config.yaml
model: "self-supervised image encoder"
dataset: "drawn human figures in many poses"
train_examples: 97500
image_size: 32
crop_scale_min: 0.4
horizontal_flip: true
translate: 0.12
color_jitter: 0.6
method: "simclr"
arch: "swin"
norm: "layernorm"
norm_position: "pre"
activation: "gelu_tanh"
head_dim: 16
fused_qkv: false
bias: "none"
qk_norm: false
parallel_block: false
moe: "top_k"
num_experts: 32
moe_every: 1
expert_mlp_ratio: 0.25
experts_per_token: 1
shared_expert: false
patch_size: [2, 2]
depths: [3, 6, 3]
widths: [64, 128, 256]
projector_hidden: 1024
projector_out: 256
projector_hidden_layers: 2
temperature: 0.1
residual_init: "scaled_by_depth"
optimizer: "muon"
muon_scale: "original"
lr: 0.0092
momentum: 0.95
nesterov: false
orthogonalizer: "newton_schulz_5"
adamw_lr_other_params: 0.00074
l1_shrink: 0.03
steps: 7400
batch_size: 256
epochs: 19.4
lr_schedule: "step"
warmup_steps: 140
weight_decay: 0.04
adamw_weight_decay_other_params: 0.01
Rows from block 4 of a small self-supervised image encoder, named by matrix and row number. Rows with one number within an expert belong to one neuron, the router's apart. Each number is 128 + 24 x the weight over its row's rms, rounded and kept within 0 to 255. All counts start at 0.
Before each expert's rows are labels from the 100 images, of 14848, where the router gives the expert most weight on average: "responds to" is what is common among them. Only what is clearly more common there than usual is listed. The data: drawn human figures in many poses.
# router: router (model.blocks.4.mlp.router.weight, 32x128, trained with AdamW), inputs 0-127
# up: expert up (model.blocks.4.mlp.up, 32x32x128), inputs 0-127
# down: expert down (model.blocks.4.mlp.down, 32x128x32, transposed), outputs 0-127

# expert 25
responds to: thin
router.25 [130 123 101 113  61 117 114 110 111 153  41 119 144 163 123 142 138 148 108 145 109 128 116  91 124  96 101 111 152 105 120 175 139 133  99 105 138 146 121 120 104 106  99 109 143 103 122 123 161 144 135 145 105  99 160 141 180 153 142 149 106 117 174 106 138 117 139 131 138 120 101 112 101 132 123 157 111 143  87 131 123  86 130 138  91 130 103  95 145 137 152 171 174  96 121 145  99 124 166 109 112 118 148 102  71 165 137 130 108 128 144 139 113 121 121 131 102 117 144 108 118 137 120 137 161 165 133  87]
up.0 [130 128 126 128 128 129 128 128 128 128 128 128 128 128 128 137 128 128 130 128 128 128 128 128 125 128 148 128 128 128 255 128 128 125 128 128 127 132 128 128 127 128 120 128 128 125 144 128 141 128 148 128 129 128 128 128  67 128 128 128 128 128 130 128 128 128 126 128 134 128 128 128 128 124 128 127 128 128 128 125 249 136 128 128 116 128 128 128 128 128 128 128 128 128 121 128 128 128  74 141 128 128 128 122 128 128 127 128 128 128 128 128 181 127 128 105 122 128 145 109 117 128 128 255 128 128 114 128]
down.0 [129 114 133 136 144 145 162 128 110 130 211 128 124 123 128 119 128 129 129 128 128 128 128 124  88 128 151 128  84 128 128 141 128 145 128 128 119 131 128 129  75 128 132 105 128 238 155 128 125 128 132 128 123 128 128 128 128 128 128 202 130 128 126 137 128 128  99 128 128 110 128 197 128 128 129 132 192 128 127 128 118 126 128 128 128 129 128 128 128 128 112 128 128  81 127 128 128 120 113 119 122 128 128  61 128 148 106 128 128 128 128 178 115 107 128 193 151 127 142 136  42 141 136  83 128 154  97 128]
up.1 [128 128 127 127 128 125 128 128 128 130 125 128 128 128 128 131 128 128 122 128 128 128 128 128 154 128 217 128 127 128 109 128 128 131 128 128 165 148 128 136 128 128 137 129 128 128 151 128 128 128 128 128 138 130 120 128 128 128 128 128 128 128 129 128 128 128 129 128 128 128 128 128 128 127 128 128  82 128 128  93  97 118 128 128 133 128 128 128 128 128 131 128 128  72 128 128 128 128 127 180 128 128 128 119 128 128 128 128 128 128 128 129 168 136 128 100 160 128 128   0 128 128 128 128 128 128 255 128]
down.1 [129 130 133 124 120 122  95 128 128 130  94 128 128 120 128 136 126 128 121 128 128 128 128 128 131 128 128 128 129 128 255 127 128 133 128 128 128 182 128 128 115 128 120 123 128  98 139 128 118 128 145 128 122 129 128 128 162 128 128 213 138 128 119 127 128 128 125 128 128 128 128 189 128 177 128 104 132 128 128 163 116  78 128 128 129 128 128 128 128 128 177 128 127 128 115 128 128 134  74  99 130 128 128 152 128 124 128 128 128 128 128  80 126 132 128  72 192 128 176 135 164 121 106 111 128 129  36 128]
up.2 [127 128 128 128 128 126 128 128 128 128 128 128 128 128 128 161 128 128 110 128 128 128 128 128 129 128 174 128 128 128 130 128 128 151 128 128 161 210 128 128 157 128 149 132 128 151 131 128 128 128 128 128 130 127 129 128 128 128 128 119 128 128 128 128 128 128 129 128 255 128 128 128 128 105 128  77 127 128 128 132  99 127 128 128 121 128 128 128 128 128 133 128 128 128 120 128 128 128  37 129 128 128 128 129 128 128 137 128 128 128 128 128 118 128 128 121 255 128 129 128 123 128 128 127 128 128 119 128]
down.2 [121 128 160 128  98 127 144 128 101 148 124 128 127 121 128 143 128 127 134 128 128 128 128 143  38 128 123 128 115 128 106 128 128 194 128 128 192 125 128 131 173 128 133 120 128 148 128 128 129 128 167 128 132 128 128 128 189 128 128 145 118 128  94 129 128 128 122 128 132 128 128 129 128 133 128 154 168 128 141 122 216 111 128 128 123 128 128 128 128 128 111 128 123 109 128 128 128 128   0  70 122 128 128 123 128 143  38 128 128 128 128 125 115 153 128 132 131 127 128 108 134 150 125  97 128 127 143 128]
up.3 [ 75 128 116 163 128 115 129 128 128 127 124 128 128 128 128 128 128 128 125 128 128 128 128 128 182 128 171 128 122 128 126 128 128 128 128 128 255 129 128 169 128 128 129 128 128 124 128 128 128 128 128 128 127 128 127 128  83 128 128 128 128 128 126 128 128 128 219 128  95 128 128 131 128  49 128 126 124 128 128  92 129 127 128 128 124 128 128 128 128 128 128 128 128 129  95 128 128 128 129 135 128 128 128  95 128 128 128 128 128 128 128  77 128 188 128 128 128 128 186  54 101 128 128 126 128 128 137 128]
down.3 [124 128 203 128 123 128 128 128 134 133  56 128 131  94 128 196 128 128 115 128 128 128 128 140 166 128 113 128 134 128 157 127 128 127 128 128 130 142 128 138  32 128  92 167 128  96  90 128 137 128 106 128 129 113 141 128 188 128 128 112 115 128 126 137 128 128 175 128 128 119 128 144 128 128 128 127 121 128 105 114 164 113 128 128 126 128 128 128 128 128 192 128 102 131 125 128 128 128  98 109 132 128 128 134 128 161 141 128 128 128 128   0 128 115 128  96 128 128 132 123 123 155  70 127 128 126 128 128]
up.4 [ 50 128 127 128 128 130 139 128 128 128 125 128 128 128 128 137 128 128 128 128 128 128 128 128 135 128 147 128 107 128 129 128 128 128 128 128 133 130 128 128 120 128 136 161 128 255 113 128 128 128 128 128 128 128 115 128 135 128 128 124 128 128 128 127 128 128  45 128 128 128 128 128 128 128 128 128 129 128 128 131 193 124 128 128 129 128 128 128 128 128 128 128 128 128 128 128 128 128   0 128 128 128 128 129 128 128 128 128 128 128 128 128 132 149 128  69 130 128 118 112 180 128 128 176 128 128  51 128]
down.4 [127 134 179 128 186 167  77 128 110 128 123 128 128 132 128 133 129 128 134 128 128 128 128 125 100 128 147 128 127 128  70 137 128 134 128 128 135 128 128  90 127 128 129 120 128  76 127 128 128 128  86 128 127 138 137 128  65 128 128 118 130 128  81  97 128 128 131 128 128 128 128 255 128 129 128 131 136 128 127 123 162 107 128 128 150 127 128 128 128 128  97 128 142 114 128 128 128 129 136  83 123 128 128 149 128 171 111 128 128 128 128  73 109 129 128 128  76 137 105 192 117 130 122  67 128  81 180 128]
up.5 [128 128 101 128 128 127 128 128 128 147 123 128 128 128 128 128 128 128 131 128 128 128 128 128 131 128 152 128 129 128 102 128 128 136 128 128 123 130 128 133 132 128 111 128 128 129 149 128 128 128 128 128 255 128 190 128 136 128 128 129 128 128 127 128 128 128 132 128 122 128 128 128 128  93 128 127 116 128 128 129 151 122 128 128 125 128 128 128 128 128 120 128 128 128 130 128 128 128  74 145 128 128 128 128 128 128 128 128 128 128 128 126 128 255 128 142 199 128 199 128 128 128 112 128 128 128  74 128]
down.5 [116 132 241 128 132 160 137 128 132 117 120 128 128 107 128  87 145 118 125 128 128 128 128 153  30 128 132 128 151 128  83 114 128 153 128 128 108 129 128 125 118 128 180 109 128 108 132 128 128 128 139 128 107 128 127 128 120 128 128 210  99 128 127 103 128 128 130 128 128  98 128 153 128 130 128 171 158 128 131  48 145 139 128 128 152 128 128 128 128 128 131 128 110 120 126 128 128 128 121 129 128 128 128 168 128 128  91 128 128 128 128 144 154 128 128 121 141 128 172  83  67 120 129  48 128 126 132 128]

# expert 29
responds to: standing
router.29 [102 104 100 105  47  87 131 133 110 156  59 137 136 158 125 134 152 169 119 128 117 144 122 106 139  97 117 131 147 114 150 156 135 124 121  99 152 158 102 127 110 122 101 123 123  98 115 127 168 159 157 133 144 127 147 134 173 131 112 169 103 142 158 114 122 133 144 152 151 123 119 130 106 131 135 146  83 132 110 131 134 114 110 120  97 154  91  97 155 111 172 155 144  81 131 131  73 110 164  95 111 113 136 147  99 130 119 129  90 145 138 149  98 172 102 143 126 144  98 123 124 133 125 176 136 147 141  95]
up.7 [128 128 128 128 128 125 128 128 128 128 131 128 128 128 128 128 128 128 128 128 128 128 128 128 130 128 122 128 129 128 130 112 128 225 128 128 124 134 128 128 231 128 137 129 128 112 130 128 128 128 128 128 128 128 128 128 127 128 128 129 128 128 128 128 128 128 221 128 255 128 128 128 128 138 128 128 174 128 128 105 116 133 128 128 186 128 128 128 128 128 125 128 128 130 105 128 128 128 130 122 128 128 128 128 128 128 128 128 128 128 128  84 135 182 128  85 150 128 130 138 121 128 128 128 128 128  52 128]
down.7 [129 128 170 128 113 123 128 128 128 143 103 128 128 191 128 119 127 128  76 128 128 128 128 129 161 128 184 128 190 128 151 133 128 128 128 128 134 128 128 127  21 128 125 140 128 114 203 128 137 128 132 128 120 128 166 128 150 128 128 118 155 128 112 138 128 128 126 128 129 127 128  84 128 131 128 151 134 128 129 128  51 184 128 128 115 128 128 128 128 128 150 128  75  80 128 128 128 128  62 151 142 128 128 126 128 100  51 128 128 128 128 143 126 157 128 128 129 128 129 127 144 115 125  72 128 129 161 128]
up.8 [112 128 128 188 128  79 129 128 128 128 128 128 128 128 128 215 128 128 128 128 128 128 128 128 144 128 123 128 128 128 126 128 128 132 128 128 200 122 128 128 124 128 141 128 128 119 126 128 128 128 128 128 118 126 128 128 128 128 128 122 125 128 128 128 128 128  11 128 129 128 128 128 128  32 128 129 113 128 128   5  81 124 128 128 180 128 128 128 128 128 153 128 128 128 128 128 128 128 129 128 128 128 128 126 128 128 128 128 128 128 128 141 196 131 128  55 126 128 127 135 130 128 128 126 128 128 126 128]
down.8 [144 128 141 128 114 129 126 128 128 114  60 128 128 194 128 119 128 125 144 128 128 128 128 120 124 128 134 128 126 128 137 128 128 126 128 128 128 163 128 124 117 128 132 128 128 159 137 128 128 128 129 128  79  81 162 128 105 128 128 152 139 128 125 133 128 127 132 128 128 128 128 191 128 129 128 123 157 128 139 128  83 119 128 128 130 128 128 128 128 128 234 128  44 137 124 128 128 128  82 124 162 128 128 128 128  81 123 128 128 128 128 195 126 149 128  55 118 129 210 125 135  98 108 128 128 176  80 128]
up.9 [122 128 124 128 128 128 128 128 128 122 130 128 128 128 128 128 128 128 101 128 128 128 128 128 128 128 152 128 128 128 129 128 128 128 128 128 109 129 128 128 135 128 127 129 128 165 167 128 128 128 128 128  71 128 126 128 122 128 128 128 128 128 127 128 128 128 142 128 128 128 128 126 128 147 128 128 128 128 117 129 128 128 128 128 128 128 128 128 128 128  44 128 127 181 128 128 128 128 103 120 128 128 128 123 128 128 128 128 128 128 128 126 139  48 128 255 176 128 144 133 131 128 128 126 128 128 128 128]
down.9 [134 128  69 129 128 146 109 128 119 125 132 128 128 159 128 148 121 128 107 128 128 128 128 128  86 128  80 128 154 128 133 153 128 112 128 128 142 128 128 103  81 128 183 128 128 244 118 128 124 128 128 128 128 137 189 128 172 128 128 167 140 128 115 125 128 128 158 128 127 129 128 124 128 137 128 123 118 128 128 204 127 143 128 128 128 128 128 128 128 128  40 128 119 129 124 128 128 128 145 165 175 128 128 131 128  46 138 128 128 128 128 121  81 110 128 129 128 128  68 172 128 109 130 148 128 127 128 128]
up.10 [134 128 128 111 128 128 128 128 128 127 140 128 128 128 128 115 128 128 137 128 128 128 128 128 255 128 139 128 126 128 124 128 128 137 128 128 130 128 128 128  37 128 128 124 128 130 129 128 128 128 128 128 128 128 164 128 128 128 128 128 128 128 128 128 128 128  98 128 114 128 128 128 128 129 128 128  45 128 135 129 122 128 128 128 163 128 128 128 128 128 118 128 127 130 118 128 128 128  47  96 128 128 128 140 128 128 128 128 128 128 128 130 176 243 128 124 171 128 129  70 130 127 128 149 128 128 163 128]
down.10 [128 129 220 128 126 141  63 128 128 136 128 128 115 114 128 107 128 128 115 128 128 128 128 130 111 128  89 128 130 128 118 124 128 135 128 128 157 141 128 218 132 128  59 129 128 126 111 128 125 128 133 128 128 132 134 128 172 128 128 169  56 128 127 131 128 128 106 128 128 128 128 141 128  87 128  77 120 128 128  92 118 128 128 128 129 132 128 128 128 128 126 128 131 136 119 128 128 128  97  63 121 128 128 141 128  98 128 128 128 128 128 132 170  74 128  86 131 128 187 198 128 122 212 130 128 127 118 128]
up.11 [123 128 128 146 128 130 128 128 128 127 128 128 128 128 128 191 128 128 155 128 128 128 128 128 148 128 206 128  93 128 252 128 128 194 128 128  44 192 128 128 142 128 128 120 128  78 127 128 127 128 128 128 128 128 104 128 121 128 128  19 128 128 128 128 128 128 169 128 128 128 128 128 128 124 128 128 116 128 128 131 113 127 128 128 128 128 128 128 128 128 128 128 128 129 133 128 128 128 114 128 128 128 128 158 128 128 128 128 128 128 128 147 131 134 128 131 127 128  34 128 128 168 128 121 128 128 157 128]
down.11 [109 127 124 128 119 124  85 128 128 125  68 128 128 124 128 104 128 124 108 128 128 128 128 134  83 128 137 128 173 128 121 170 128 186 128 128 133 151 128 129  74 128 136 178 128 127 134 128 128 128 132 128 128  94 119 128 170 128 128 234 194 128 130 127 128 128 127 128 128 121 128 115 128 118 128 169 136 128 130 133  79 152 128 128 130 126 128 128 128 128 149 128 215 146 127 128 128 128 127 131 133 128 128 122 128 133 122 128 128 128 128  75  50  43 128  98 130 128 169 127 133 127 146 130 128 131 113 128]
up.12 [128 128 129 128 128 130 127 128 128 127 117 128 128 128 128 140 128 128 129 128 128 128 128 128 212 128 128 128 128 128 139 128 128 149 128 128 152 127 128 127 128 128 135 129 128 129 132 128 128 128 128 128 109 125 124 128 128 128 128  98 130 128 130 128 128 128 130 128 106 128 128 128 128 153 128 128 128 128 128 187   0 126 128 128 240 128 128 128 128 128 128 128 129 137 129 128 128 128  48 116 128 128 128 147 128 128 128 128 128 128 128 128 139 132 128 163 128 128 129 128 137 128 128 128 128 128 143 128]
down.12 [132 128 243 128 128 126  64 128 128 121 141 128 128  98 128 132 140 112 157 128 128 128 128 128  91 128 106 128 137 128  70 155 128 169 128 128 106 121 128 127 102 128 128 110 128  46 125 128 124 128 131 128 128 151 127 128 112 128 128 162 157 128  90 124 128 128 123 128 128 128 128 129 128 129 128  69  88 128 158  81  68 119 128 128 116 128 128 128 128 128 156 128 134 172 141 128 128 128 121 132  61 128 128 129 128 107 113 128 128 128 128 136 110 172 128 149 123 128 125 177 128  97 137 153 128 119 209 128]

# expert 23
responds to: black top; black trousers
router.23 [121 131 103 131  58 104 137 114 114 154  61 128 135 176 117 127 127 139 109 115 121 128 170  99 118 116 106 149 171 103 148 144 124  97 115 108 190 159 129 146 112 125 106  93 133 143 143 128 166 129 166 143 134 120 160 132 155 138 156 132  81 146 166 116 142 117 127 134 114 122 136 126 116 118 137 129  87 129  95 149 142  99 124 116 103 120 120  87 167 148 136 134 157 112 114 172 108 149 171 100 106 145 153 134 134 171 145 133  98 161 149 150  83 125 132 153  75 120 150 139 146 133 138 147 145 164 146 103]
up.7 [136 128 128 125 171 135 128 128 128  53 128 128 128 128 128 108 128 128 127 128 128 128 128 128 130 128 131 128 128 128  53 128 128 255 128 128 118 122 128 128 128 128 128 127 128  61 143 128 128 128 128 128 128 128 127 128 128 128 128 130 128 128 128 128 128 128 181 128 151 128 128 126 128 143 128 134 128 128 128 107 122 117 128 128 180 128 128 128 128 128 128 128 132 129 128 128 128 128 131 125 128 128 128  97 128 128 128 128 128 128 128 129   0 126 128 132 128 128 147 115 108 128 130 128 128 128 142 128]
down.7 [128 131 101 128 170 190 142 128 122 125 101 128 128 127 128 183 127 128 128 128 128 128 128  97 113 128 131 128 127 128  51 131 128 122 127 128 140 103 128 142 104 128 129 188 128 126 113 128 119 128 142 139  72 160  71 128 131 128 128 163 120 128 141 123 128 129 127 129 128 150 128 128 128 142 128 121 160 128 128  43 186 174 128 128 174 128 128 128 128 128 130 128  94 161 128 128 128 126  69 110 127 128 128  93 128 128 116 128 128 128 128  25 127  96 128 134 104 128 148 121 133 132  78 101 128  87 135 128]
up.8 [126 128 128 124 128 129 128 128 128 107 122 128 128 128 128 128 128 128 129 128 128 128 128 128 128 128 128 128 129 128  16 128 128 153 128 128  91 127 128 128 136 128 128 128 128  24 135 128 129 128 128 128 145 128 129 128 143 128 128 130 128 128 128 125 128 128 216 128 128 128 128 128 128 123 128 107 129 128 129 120 134 126 128 128 127 128 128 128 128 128 130 128 115 126 126 128 128 128 131 129 128 128 128 143 128 128 128 128 128 128 128 124  57 232 128 126  77 128 108 130 131 129 128 255 128 128  86 128]
down.8 [128 128  85 128 105 163 128 128 128 113 130 128 128 159 128 119 146 124 123 128 128 128 128 128 114 128 114 128 130 128 146  84 128 124 128 128  58 128 128 129 102 128 132 134 128  61 107 128 130 128  80 128 111 113 163 128 188 128 128 215  61 128 121 149 128 126 154 128 128 128 128 169 128 154 128 129 175 128  86 219 129 129 128 128  91 128 128 128 128 128 143 128 163 162 120 128 128 129 109 114 116 128 128 178 128 129 120 128 128 128 128 131 217 122 128 139  83 128 149 144 154 128 131 114 128 128 103 128]
up.9 [133 128 134 128 128 128 128 128 128 129 149 128 128 128 128   4 128 128 129 128 128 128 128 128 127 128 128 128 129 128 128 118 128 128 128 128  72 254 128 128 121 128 141 116 128 110 152 128 128 128 130 128  84 128 130 128 128 128 128 127 128 128 127 128 128 128  99 128 119 128 128 127 128 190 134 120 128 128 128  87  79 121 128 128 126 128 128 128 128 128 145 128 128 128 149 128 128 128  53 128 128 128 128 123 128 128 128 128 128 128 128 128 164 122 128 129 128 128 128 182 236 128 128 131 128 128 194 128]
down.9 [147 128 118 128 104  80 129 128 128 203  68 128 128 131 128 100 128 164 145 128 128 128 128 130  46 128 162 128 176 128 124 129 128 187 128 128  96 200 128 109 144 128 121 106 128 125 125 128 127 128 138 128 118 118 255 128 145 128 128 115 128 128 118 112 128 129 106 128  99 128 128 102 128 129 128 131 136 128 130 121  65 132 128 128 147 128 128 128 128 128 123 128 132  95 128 128 128 131 131 112  73 128 128 141 128 133 153 128 128 128 128 167 123 129 128 132 128 128 188 137 133 122 112  80 128 119 114 128]
up.10 [126 128 128 128 128 150 128 128 128 128 212 128 128 127 128 128 128 128 127 128 128 128 128 128  41 128 136 128 127 128 136 128 128 128 128 128 137 133 128 128 105 128 115 127 128 244  60 128 123 128 128 128 133 128 128 128 128 128 128 127 128 128 128 131 128 128 129 128 128 128 128 128 128 102 128 126 131 128 128  58 121 216 128 128 202 128 128 128 128 128 130 128 128 128 128 128 128 128 140 130 128 128 128 131 128 128 128 128 128 128 128 120 127 125 128 129 129 128 136 128 238 128 128 127 128 128  36 128]
down.10 [180 129  76 132 152 117 149 128 117 173  85 128 128 131 128 128 128 128 128 128 128 128 128 128  99 128  71 128 130 128 133 127 128  95 128 128 134 124 128 123 147 128 107 126 128  35 139 128 144 128 137 128  98 125 161 128 190 128 128 141 128 128 179 116 128 129  81 128 129 127 128  68 128 135 128  71 132 128 126 157 134 132 128 128 128 128 129 128 128 128 121 128 169  69 128 128 128 128  75 111 154 128 128 144 128 161  72 128 128 128 128 157 212 125 128  93  91 128 128 165 142 137 128  90 128 121  81 128]
up.11 [133 128 156 128 128 130 128 128 128 125 128 128 128 128 128 130 128 128 127 128 128 128 128 128 134 128 127 128 130 128 153 128 128 190 128 128 128 112 128 126   0 128 128 127 128 115 132 128 129 128 128 128 255 128 127 128 128 128 128 129 128 128 136 128 128 128 128 128 114 128 128 128 128  76 128 128 140 128 129 124 114 130 128 128 131 128 128 128 128 128 130 128 130 128 128 128 128 128 129 128 128 128 128 127 128 128 128 128 128 128 128 120 132 199 128 138  98 128 135 212 120 129 128 156 128 128 129 128]
down.11 [ 98 128  99 129 148 151 133 128 127 133  83 128 128 135 128 131 138 128  92 128 128 128 128 126  43 128 123 128 125 128 125 111 128 131 128 128 149 105 128 128 104 128 119  44 128 104 126 128 128 128 128 128 132 128 255 128 124 128 128 207 142 128 136 116 128 128 119 128 124 128 128 143 128 172 128 128 120 128 128 131 138  75 128 128 128 128 128 128 128 128 198 128 127 153 128 128 128 132 121 135 153 128 128 178 128 160 126 128 128 128 128 121 169 128 128  84  83 128 139 151  80 127 106 106 128 146 131 128]
up.12 [ 58 128 130 134 128 132 128 128 128 128 128 128 128 128 128 119 128 128 128 128 128 128 128 128 116 128 132 128 105 128 154 128 128 106 128 128 130 110 128 128 126 128 133 168 128  51 126 128 128 128 128 128 235 128 128 128 128 128 128 172 128 128 128 128 128 128 150 128 187 128 128 128 128  30 128 128 123 128 128 161 127 195 128 128 136 128 128 128 128 128 128 128 129 128 127 128 128 128 120 124 128 128 128 129 128 128 128 128 128 128 128  97 196 128 128 114 119 128 211 126  12 128 128 129 128 128 140 128]
down.12 [ 93 128 135 128 152 205 120 128 128 127 147 128 128  87 128 128 127 128 131 128 128 128 128 128  83 128 157 128 130 128 164 128 128 169 128 128 131 172 128 143  89 128  87 111 128 126 104 128 128 128 141 128 117 137 145 128 132 128 128 186 174 128 187  71 128 128 121 128 116 122 128 141 128 128 128 124 161 128 128 122 245 127 128 128 113 123 128 128 128 128 224 128 153 126 128 128 128 128 120 106 192 128 128 120 128 116 130 128 128 128 128 105 130 130 128 133 150 128 119  90 105 129  94 142 128 124 193 128]

# expert 30
responds to: white trousers
router.30 [133 114  85 100  53 107 106 158 109 154  44 121 153 159 120 148 124 167 126 146 115 130 169 127 133  99 113 122 146 104 125 162 149 127 114 107 149 139 123 131 137 118  95 107 151 139 151 132 142 148 154 143 112  99 135 159 222 147 139 128 126 160 162 131 133 118 128 145 148 150  98 148 107 133 140 152 119 130 103 143 124 111 147 110  81 139  94  93 145 154 157 131 168 121 126 133  83 129 163 113 109 111 142 111  99 155 166 123 114 137 152 137 107 116 122 112 108 120 154 117 128 151 139 136 155 133 128 112]
up.0 [128 128 128 128 128 128 128 128 128 128 138 128 128 128 128 126 128 128 168 128 128 128 128 128 124 128 124 128 128 128 108 128 128 128 128 128 108 130 128 128 179 128 151 128 128 120 166 128 125 128 128 128 196 128 129 128 116 128 128 121 128 128 130 128 128 128 122 128 128 128 128 135 128 128 128 129 128 128 128 206 128 131 128 128 127 126 128 128 128 128 112 128 128 128 128 128 128 128 128 124 128 128 128 205 128 128 128 128 128 128 128 127  80 109 128 182 143 128 131 127 116 128 129 126 128 128   0 128]
down.0 [135 129 135 128  24 163 128 128 128 126 160 128 128 129 128 111 128 128 106 128 128 128 128  66 126 128 132 128 124 128 133 128 128 128 128 128 128 102 128 129  86 128 204 127 128 128 180 128 128 128 133 130 128  93 119 128 146 128 128 255 131 128 130 132 128 128 131 128 128 121 128 149 128 131 128 123 150 128 101 137 136 125 128 128 146 128 128 128 128 128 131 128 194 191 125 128 128 118 189 120 152 128 128 129 128 122 132 128 128 128 128 103 125  76 128 147 112 128 120 132 137 128 115  71 128 123  65 128]
up.1 [128 128 128 127 128 126 128 128 128 128 205 128 128 128 128 150 128 128 119 128 128 128 128 128 126 128  71 128 128 128 132 128 128 150 128 128 124 130 128 128 128 128  80 131 128 128 133 128 122 128 128 128 125 128 128 128 124 128 128 141 128 128 128 128 128 128 131 128 128 128 128 128 128 119 128 127 125 128 128 123 128 128 128 128 125 120 128 128 128 128 128 128 127 129 127 128 128 128 126 127 128 128 128 178 128 128 128 128 128 128 128 132   0 127 128 181 128 128 133 123  88 128 128 128 128 128 128 128]
down.1 [126 125 119 128 113 115 152 128 128 112 120 128 128 136 128 147 128 126 132 128 128 128 128 126 121 128  80 128 116 128 116  46 128 128 128 128 128 126 128 128 106 128 132 146 128 125 130 128 128 128 132 128 128 152 106 128 141 128 128 154 106 128 175 122 128 128 164 128 139 137 128 128 128 129 128 123 181 128 126 255 145 174 128 128 120 128 128 128 128 128 103 128 144  35 128 128 128 129 101  98 128 128 128 146 128 128 129 128 128 128 128  55  68 118 128 173 125 128 107 189 120 204 113 139 128 134 136 128]
up.2 [ 58 128 128 128 128 127 128 128 128 128 130 128 128 129 128  90 128 128 128 128 128 128 128 128 114 128 153 128 127 128 112 128 128 219 128 128 145 128 128 128 138 128 128 129 128 127 129 128 128 128 128 128 126 128  61 128  74 128 128 128 128 128 129 128 128 128 147 128 129 128 128 126 128  47 128 122 119 128 128 130 122 129 128 128  29 128 128 128 128 128 127 128 129 127 128 128 128 128  54 129 128 128 128 101 128 128 128 128 128 128 128 129  16 128 128  49 198 128 108 173 127 128 128 159 128 128 126 128]
down.2 [121 135 142 128 133 143 131 128 127 129  68 128 128 149 128 164 128 128 127 128 128 128 128 121 232 128 127 128  78 128 125 135 128 126 128 128 109 115 128 202 131 128 119 129 128 127 154 128 134 128 145 128 135 130 147 128 130 128 128 126 117 128 102 134 128 128 179 128 126 128 128  90 128 126 128  79 134 128 123 128  89  48 128 128 104 128 128 128 128 128 113 128 164 102 128 128 128 127  20  51 125 128 128 187 128 101 127 128 128 128 128 166 121 137 128 154 128 128 107 129 124 108 187 125 128 128 116 128]
up.3 [198 128 128 129 128 166 127 128 128 133 128 128 128 128 128 128 128 128 127 128 128 128 128 128 128 128 129 128 130 128  31 128 128 123 128 128  88 130 128 124  69 128 128 128 128 128 127 128 128 128 128 128  93 128 189 128 126 128 128 117 128 128 128 128 128 128 125 128 133 128 128 131 128 128 128 128 209 128 128 130 255 133 128 128 125 128 128 128 128 128 163 128 128 114 128 128 128 128  50 169 128 128 128 137 128 128 128 128 128 128 128 128 134 196 128 165 134 128 166 128 101 101 128 128 128 128 123 128]
down.3 [129 128 120 122 158 132 157 128 128 123 139 128 133  82 128 132 124 128 146 128 128 128 128 127 128 128 109 128 160 128 167 113 128 117 129 128 108 129 128 125 121 128 128 119 128 121 109 128 130 128 135 128 117 103 127 128 137 128 128 198 125 128 156 128 128 128   0 128 111 128 128 120 128 126 128 180 129 128 131 114 164 101 128 128  73 128 128 128 128 128 231 128 142 159 139 127 128 148 100 127 113 128 128  70 128 164 137 128 128 128 128 127 140 104 128 136 181 128 158 137 180 101  73 132 128 128  86 128]
up.4 [118 128 128 128 128 118 128 128 128 129 220 128 128 128 128 128 128 128 125 128 128 128 128 128 124 128 136 128 127 128 139 128 128 138 128 128 128  98 128 128 128 128 137 128 128 140 133 128 128 128 128 128 128 128 128 128  80 128 128 128 128 128 109 128 128 128 117 128 128 128 128 123 128 122 128 128  78 128 128 128 134 128 128 128 127 128 128 128 128 128 135 128 130 127 128 128 128 128 116 129 128 128 128 132 128 128 128 128 128 128 128 128  97  14 128 126 124 128 105 201 111 128 128 255 128 128 132 128]
down.4 [120 128 116 128 132 125 166 128 126 131 102 128 128  90 128 148 128 129 130 128 128 128 128 128  37 128 134 128 114 128 169 143 128 128 128 128 128 180 128 129  81 128 176 124 128 104 136 128 128 128 126 128 125 105 103 128 145 128 128 255 125 128 129 152 128 133 160 128 128 128 128 118 128 127 128 123 163 128 132 121 141 110 128 128 113 128 128 128 128 128 128 128 135  99 128 128 128 129 115 130 133 128 128 160 128 145  97 128 128 128 128 147 129 128 128 130 127 128 136 154  93 132 129 245 128 128  99 128]
up.5 [131 128 120 133 128 129 128 128 128 127 128 128 128 128 128 119 128 128 128 128 128 128 128 128 139 128 129 128  39 128 127  92 128 129 128 128 119 128 128 128 104 128 133 145 129 103 148 128 128 128 127 128 124 128  67 128 133 128 128 114 128 128  74 127 128 128 172 128 140 128 128 160 128 148 128 127 198 128 123 127 126 154 128 128 120 128 128 128 128 128  39 128 128 127 210 128 128 128 101 128  26 128 128 128 128 128 128 128 128 128 128 128 133 126 128 157 138 128 126 121 255 128 130 128 128 128  91 128]
down.5 [123 128  15 129 149  28 142 128 133 128 108 128 128  70 128 130 128 128 122 128 128 128 128 128 129 128 134 128 155 128 118 130 128 128 128 128 147 153 128 155 162 128 147 122 128  67 121 128 129 128  50 128 134 133 125 128 101 128 128 120  76 128 121  92 128 128 136 128 112 128 128 140 128 151 152 136 195 128 125 131 152 110 128 128 146 128 128 128 128 128 140 128 131 129 128 128 128 152 133 106 126 128 128 111 128 128 169 128 128 128 128 114  74 106 128 166 156 128  96 186 164 127 128 128 128  67  86 128]